python train.py --arch="coatnet" --model="masked spectrogram model" --dataset="two synthetic voices taking turns or overlapping, over music, noise or silence" --train_examples=26041 --n_mels=64 --hop_length=160 --input="log_mel" --win_length=512 --method="simmim" --mask_ratio=0.5 --loss="l1" --norm="layernorm" --norm_position="pre" --hidden_act="gelu" --mlp_ratio=2 --head_dim=16 --fused_qkv=true --qk_norm=false --layer_scale_init=1.0 --parallel_block=false --dropout=0.1 --inner_norm=true --drop_path=0.05 --patch_size=[4, 4] --conv_stem=false --depths=[6, 6] --widths=[64, 128] --init="torch_default" --residual_init="scaled_by_depth" --optimizer="ademamix" --learning_rate=0.0011 --beta1=0.9 --beta2=0.98 --eps=1e-10 --beta3=0.9995 --alpha=2 --max_grad_norm=5.0 --max_steps=14200 --batch_size=128 --epochs=69.8 --lr_schedule="cosine" --final_lr_fraction=0.05 --warmup_steps=710 --weight_decay=0.0
Rows from block 6 of a small masked spectrogram model, named by matrix and row number. Rows with one number belong to one neuron. Each number is 128 + 32 x the weight over its row's rms, rounded and kept within 0 to 255. All counts start at 0. After the name is the row's rms in percent of the matrix's.
Before each neuron's rows are labels from the 100 clips, of 14976, where the neuron reaches its highest value: "top examples" is what is common among them. Only what is clearly more common there than usual is listed. The data: two synthetic voices taking turns or overlapping, over music, noise or silence.
# fc1: MLP up (model.blocks.6.mlp.fc1.weight, 256x128), inputs 0-63
# fc2: MLP down (model.blocks.6.mlp.fc2.weight, 128x256, transposed), outputs 0-63

top examples: music
fc1.181 079 [114 122 136  78 120 152  90 158 151 155 127 116  89 134 108  88  90  95 135  91  62 164 117 115 108 109 107 111  94  72 191 114 104 197  93 103  21 127 165 116 152 104 104 116 170  61  75 112 116 143 132 165 183 112 158 111 118 155 163 196  94 124  94 146]
fc2.181 111 [112 111  80  99 113 116 130 137 143 125 158  76 155 164 147 128 138 135 122 125 132  11 132 133 161  97 176 127 110 139 139 134 145 127 125 134 123 127 128 255 176  61 100 124 126 128 133 134 105 133 121 150 136 128 137 136  18 125 120  97 119 129 120 138]

top examples: background: everyday noise; engine; clipping
fc1.46 080 [ 83 177 128 143 124 167  80 138 123 143 111 157 143 133 107 144 113 132 101 165 126 128 188 185 113 138 139 164 121  43  62 123  85 104  96 154 124 185 135 137 118 169  78  99 174 150 137 189 107 163 156 103 116  98  67  81  84 147 103 144 104 141 146  99]
fc2.46 042 [157 119 190 185 136 124 132 127 132 122 127 198  84 132 112 115 111 127 115 131 118 254 136 124 231 129  68 128 126 118 128 132 122 121 130 126 153 112 128 115  92 138 168 155  84 123 141 105 144 133 122 137 114 243 144 139 171  55 122 122 100 126 129 198]

top examples: child-like voice; first voice: child-like voice; background: none
fc1.28 079 [160 166 139  97  78 104 162 116 123 156  95 147 157 131 130 121 132 157  95 117 144 105  78 125  94  89 132 124 124 119 151 139 141 159  96 140 121 127 174 153  92 101 172 118 165  54 114  60 108 106 155 120 141 126 123 147 145 100 162 183 110 118 148 148]
fc2.28 095 [148 140 161 125 132 145 131 108 127 129 102 136  87  95 105 132 109 110 136 132 138 229 135 130  63 155 112 124 142 126 130 122 112 131 133 118 134 132 135   0  82 183 151 116 121 128 119 116 143 129 143 119 112 145 127 120 255 119 131 159 145 126 133  81]

top examples: thin (high-pass)
fc1.155 109 [163 160 145 113  99 101 147 155 170 136  89 177  91  75 106 197 110 150  69 162 145 122 140 100 102 130 139 118  54 155 151  90 103  97 138 122  93 160  70  84 136 162 106 155 120  83 159 111 112 124  74  90  84 120 132  99 127 116 130 195  98 158  94 111]
fc2.155 031 [121 121 151 217 111 108 106 139 125 115 123 161  99 161 106 105 145 127 115 113 141 184 132 128 223  91  80 122 106 109 118 125 139 120 137 128 144 114 138 215 103 120 165 153 143 143 145  85 167  82 117 115  96 111 154 143  96 136 132 137 118 113 127 238]

top examples: background: none; thin (high-pass)
fc1.136 134 [130 123  98 118 153 124 163 148 153 171 101 127 106  63 205 103 124 100 133  92 128 145 113 130 137 131 109 100 102 133 155 104 192 180 118 118 110 135 171 127  51 107 108 128 127  48 151 105  82 144 156 108 118 108  93 105 126  96 145 150 107 199 165 145]
fc2.136 181 [140 118 156 234 133 112 130 134 123 128 119 194 114 123 119 111 124 119 124 134 125 206 128 121 233 141  46 122 124 125 130 144 110 125 127 121 154 117 140 105 100 156 152 161  85 127 135  96 128 118 114 133 122 152 145 140 160  92 120 126  93 124 129 212]

top examples: background: none; reverberation
fc1.141 095 [113 102 144 107 106 102 179 112 139 103  85 121 126  40 207 108 133 156 132 115 122 133 101 131 146 121 136 150 107 155 121  91 125 185 152 190 148 174 182 122  84  97 121 110 127 133 168 142 108 147 132 193 136 116 141  91 137  75 120 178 138 166 144 125]
fc2.141 070 [106 118  62 128 106 118 121 143 136 125 146 102 152 144 146 120 141 146 134 123 126  19 116 132 159  92 192 132 126 155 134 122 129 132 130 131 121 132 127 234 173  93 109 121 140 131 119 133 108 128 122 140 122 122 153 152  70 197 128 115  69 127 116 167]

top examples: background: none
fc1.86 073 [105 151 128 144  97 165 212  95 145 157  86 117 163  45 122 171  67 120 132 143 144 140 124 150 118 154 176 174  98  79 116 139 149 178 180 151 119 160  80 105 153 135  70 141 117 133 122 148 103 168 147 187 188  65 123 163 117 112 134 161 106 153  92 140]
fc2.86 053 [113 123  87  49 120 133 134 129 127 126 140  89 174 137 150 142 132 131 132 127 126   4 127 141  56 128 193 135 125 137 134 126 136 139 122 120 106 150 119 168 194  74  61  98 157 131 127 159 114 144 134 144 156  82 123 129  97 157 133 102 139 145 125  91]

top examples: thin (high-pass); quiet level
fc1.25 083 [ 93 136 164  97 166 195  61 122 171 144 139 119 118 133 102  84 121 157 137 133 118 104 162 145 121 142 131 141  96 142 135  90 224  91  98 131 132 139  41 106 125 141 136  43 137 132 138  87 143 159 151 162 104 159 174 141 122  96 143 166  97 143 202 138]
fc2.25 022 [106 127  50 139 111 106 148 130 115 151 147 127 220 167 143 168 124 120 155 145 141  46 127 102 186 182 132 108 124 169 170 103 139 143 128 111 105 101 114 129 150  82 101 110  68 127 135 142 157 114 115 130 156 103 159 146 134 157 138 123 129 141 120 205]

top examples: music
fc1.114 094 [177 151 123 130 129 151  86  88 131 116 104 136 147 161 103 168  96 163  68 179 150 121 143 123 155 174 129 140  93 149 169 119 170  56 152 121 124 129 137  94 155 166 145 122 142 151 123 147 143 109 143 141 156  79 157 161 138 139  88 126 141  61 100 143]
fc2.114 017 [124 151 117  60 118 150 115 134 128 145 105  97 135 104 109 149 142 137 144 117 134  96 135 144   0 132 176 119 133 113 105  91 145 145 119 116 100 141 112  73 168 160 115 105 160 125 119 155 168 134 153 120 135  46 114 143 155 186 142 151 166 118 126   0]

top examples: thin (high-pass)
fc1.196 093 [106 118 107 126 126 157 188 132 118  46 135  90  82  65 135  96  93 171 159 139  99 102 119 133 151 157 119 162 110 153 149 105 138 200 140 112 130  99 175 108 110 125 124 137 117 126 126 167 110 134  92 145 178 143 166 178  73 153 165 117 164 152  81 139]
fc2.196 018 [126 103  74 115 115 112 124 157 128 132 139  77 150 137 148 129 163 149 149 123 113  49 117 145 136 133 230 107 135 113 114 127 144 121 125 136  85 135 129 250 131  43 127 105 171 136 125 141  92 131 136 135 123  91  86 114  84 161 118 108 130 135 133 182]

top examples: thin (high-pass)
fc1.207 097 [163 135 158 108 151  99 166 132 129 139 137 117 111 137 154 116 134 125 121  95 175 110  96 136 106 127 143  82  50 149 144 139 148  66 218 172 168 142  29 161 151  61 143 133 148 103 160 123 107 117  97 134 129 156 183  66 117  73 110 119 152 129  86 114]
fc2.207 038 [106 151 128  61 132 141 123 107 121 133 121  98 105  94 143 142 144 122 136 121 136  64 143 134  13 146 161 128 146 143 125 117 129 130 126 118  97 154 113  80 142 159  99  80 163 134 107 169 131 133 164 122 137  91  99 110 151 151 140 124 137 133 112  43]

top examples: background: none
fc1.222 094 [185 137 107 137 176 127 197  88  98 130 115 148 157 123 144 156  98  99 130 141 138 125 111 118 139 145 168  33  83 120 160 116 154 102 183  98 118 195 115 166  93 115 178 124 172  96 153 156 109 126 143 121 100 127 171 154 136 157 177  52  84 138 149 152]
fc2.222 019 [125 118 126 171 124 123 126 149 143 146 146 110 138 138 109 110 164 123 119 125 120 101 141 122 192  88 133 144 125 153 128 138 121 129 124 133 117 116 144 255 149  97  91 153  78 115 129 132 118 132 105 124 108 185 159 143  66 128 131 110  52 140 157 217]

top examples: music
fc1.133 114 [129 135 122 118  51 134 162 150 123 135  76 107  98  66 137 148 120 152 155 183 171 135 117 154 107 112 100 203 109 123 153 165 121 130 103 118 110 187 152 117  84 104 122 131 138 116 174 145 112 155  61 115 148  88 116  69  84 107 148  95  99 140 195 127]
fc2.133 012 [141 131 126  67 172 129 134 129 131 146 135 136 106 153 131 166 120 124 102 136 119  95 132 109  54 170 185 119 130 148 120 128 121 118 113 121 139 148 123  50 170 114 119 148 144  96 102 124 147 128 150 103 134 138 117 124 142 105 142 137 192 108 119   0]

top examples: child-like voice; first voice: child-like voice
fc1.21 075 [100 108 128 103 121 147  96 170 181 152  71 136 149  92 123  69 135 148  73 117 143 114 117  60  93 132 145  92 101  93 146  72 142 192 146 186 122 136 160 102 112 136 137 160  94  81 147 146 116 122 162 109 114 124 147 119 108  97 160 148 103 175 117  90]
fc2.21 611 [155 128 190 203 137 123 133 126 127 122 114 188  96 111 105 112 121 119 122 131 132 238 130 121 212 134  61 130 126 106 126 130 107 120 128 125 154 119 135  94  92 164 159 156 105 128 136 104 143 124 123 127 118 165 124 132 164  93 126 137 106 122 135 182]

top examples: music; second voice: none
fc1.140 144 [148 158 123 128  93 188 144  84 157 154 155 136 133 168 167 128 151 173 110 181 118 138 136 144 122 124 127 164  75  72 137 132 193  66  82 142 140 151 153 113 161 108  92 114 132 161 167 146 123 158  84 116 128  68  87  66 155 179 118  51 117  92 133 113]
fc2.140 011 [212 116 105  84 162 127 150 123 125 175 157 151 159 147 140 140  97 133 118 197 128  44 158 131 128 159  53  90 157 132 116  98 148 105 117 135 116 106 120 139 132  46 129 166  85 123 124 153 136 130 141 134 162 171 106  96 133  82 124 144 180 134 135 122]

top examples: background: everyday noise; typing; fire crackling
fc1.245 092 [206 146 120 130  80 161 150 115 201 168  67 130  98 103 144  66 150 107 151 176 130 128  93 134 110 126 154 113 107  85  57 150 102 137 116 111  60 161 109 156  95 156 147 116  95 135 114 147  84 140 141 147 112 115 131 167 129 124 185 159 100 188 119 159]
fc2.245 029 [145 121 175 134 146 126 128 118 132 122 122 192  66 128 113 123 114 121 101 135 121 215 144 118 212 124  74 134 113 118 125 138 101 121 130 132 146  98 127 113  79 165 181 160  75 121 131  85 153 140 118 129 103 192 131 156 205  81 129 106  91 125 139 180]

top examples: background: everyday noise; rain
fc1.180 093 [108 152  87 110 122 164 177 100 112 181 129 159 184 183 128  74 113  48 102 115 154 123 205 119 127 118 120 131 112 170 167 141 141 140  86 153 125 113 194  94 127 167  79  85 108 119 146 108 116 119 144 149 142  55 135 125 124 116 109 104 165 162  61  98]
fc2.180 035 [117 130  99  30 116 137 115 137 126 121 138  69 144 130 144 156 128 155 135 130 121  28 122 142  46 137 204 126 136 115 122 108 130 138 129 132 103 147 114 160 186 106 116  96 146 135 120 150 125 152 130 140 137 114 128 132 124 148 131 132 155 137 121  61]

top examples: thin (high-pass)
fc1.187 098 [127  79 148 102 172 162 142 143  82 144 213 159 113 129 108 123 120 155 115 157 109  82 128 136 115 155 150 105 184 177  97 137 171  43 133 107 180 123  91 140 146 178 144 127 154 148 155 116 150  99 200 157 153  90  73 148 124 138 134  89 106 198  92 147]
fc2.187 025 [143 165 152 107 145 135 134 112 112 129 114 110  62 109 114 146 121 114 147 130 135 168 137 119  86 157 113 134 148 128 140 128 142 136 130 119 119 148 115  29 106 162 137  98 132 128 116 118 190 106 152  97 141  74  78 101 199 148 126 139 160 138 131  73]

top examples: music
fc1.126 074 [157 124 121 148 157 117 115  97 153  64 162 108 135 128 129 146 118 154 150 110 121 152 161 120 117 174 158 117 152 140 135  98  77 129 175  90 209 131  59 117 158 154 164 119 145 148 152 151 115 149  63 134 121 130  85 155 173 150 149  87 130 118 142 104]
fc2.126 028 [108 120 107   0 131 124 116 130 141 123 129  76 129 140 143 158 114 129 129 121 118 142 120 123  17 123 203 118 121 159 122 107 167 121 126 139  99 115 122 160 124 118 105 108 178 121 122 138  94 164 129 123 119  68 152 133 134 152 134 127 187 121 117  44]

top examples: background: everyday noise
fc1.53 089 [ 73 138  91 131 146 115 158 115 132  73 128  90 141 216 172  10 131  95  63 131 153 128 135 145 107 170 168 140 181 106  59 108 135 128 161 127 101 152 142 134 135  94 100 131  94 124 140 117  97 145 112 131 124 132 127  74 180 116 101  97 113 143 107  96]
fc2.53 027 [117 117  54  68 145 124 139 131 134 132 155  30 141 160 189 144 140 150 128 127 115   8 132 127  85 187 178 124 139 126 132 135 154 129 134 128  91 139 109 209 157  82 115 124 179 122 127 149 103 141 120 120 162 154 112 132  20 143 124 138 214 142 131 119]

top examples: music; quiet level
fc1.147 077 [107 171 157 141  95 154  87  94 136 152  96 167 153 150  98 150  98 164  77 134 165 147 143 143 109 140 145 191 104  98 207 149 169  83 158 119 136  98 132  95 171 109  89 133 111 137 145 127 126 145 131  99 193 139 109 127  70 139 112 122 118 104 148  67]
fc2.147 068 [122 114  46  87 112 124 141 141 133 135 158  81 177 141 160 128 131 146 126 130 130  14 117 133 118 125 179 126 126 135 128 127 147 139 124 128 118 124 126 226 172  64 102 122 145 123 131 148 107 133 123 137 131  81 128 123  58 165 128 116 141 137 128 123]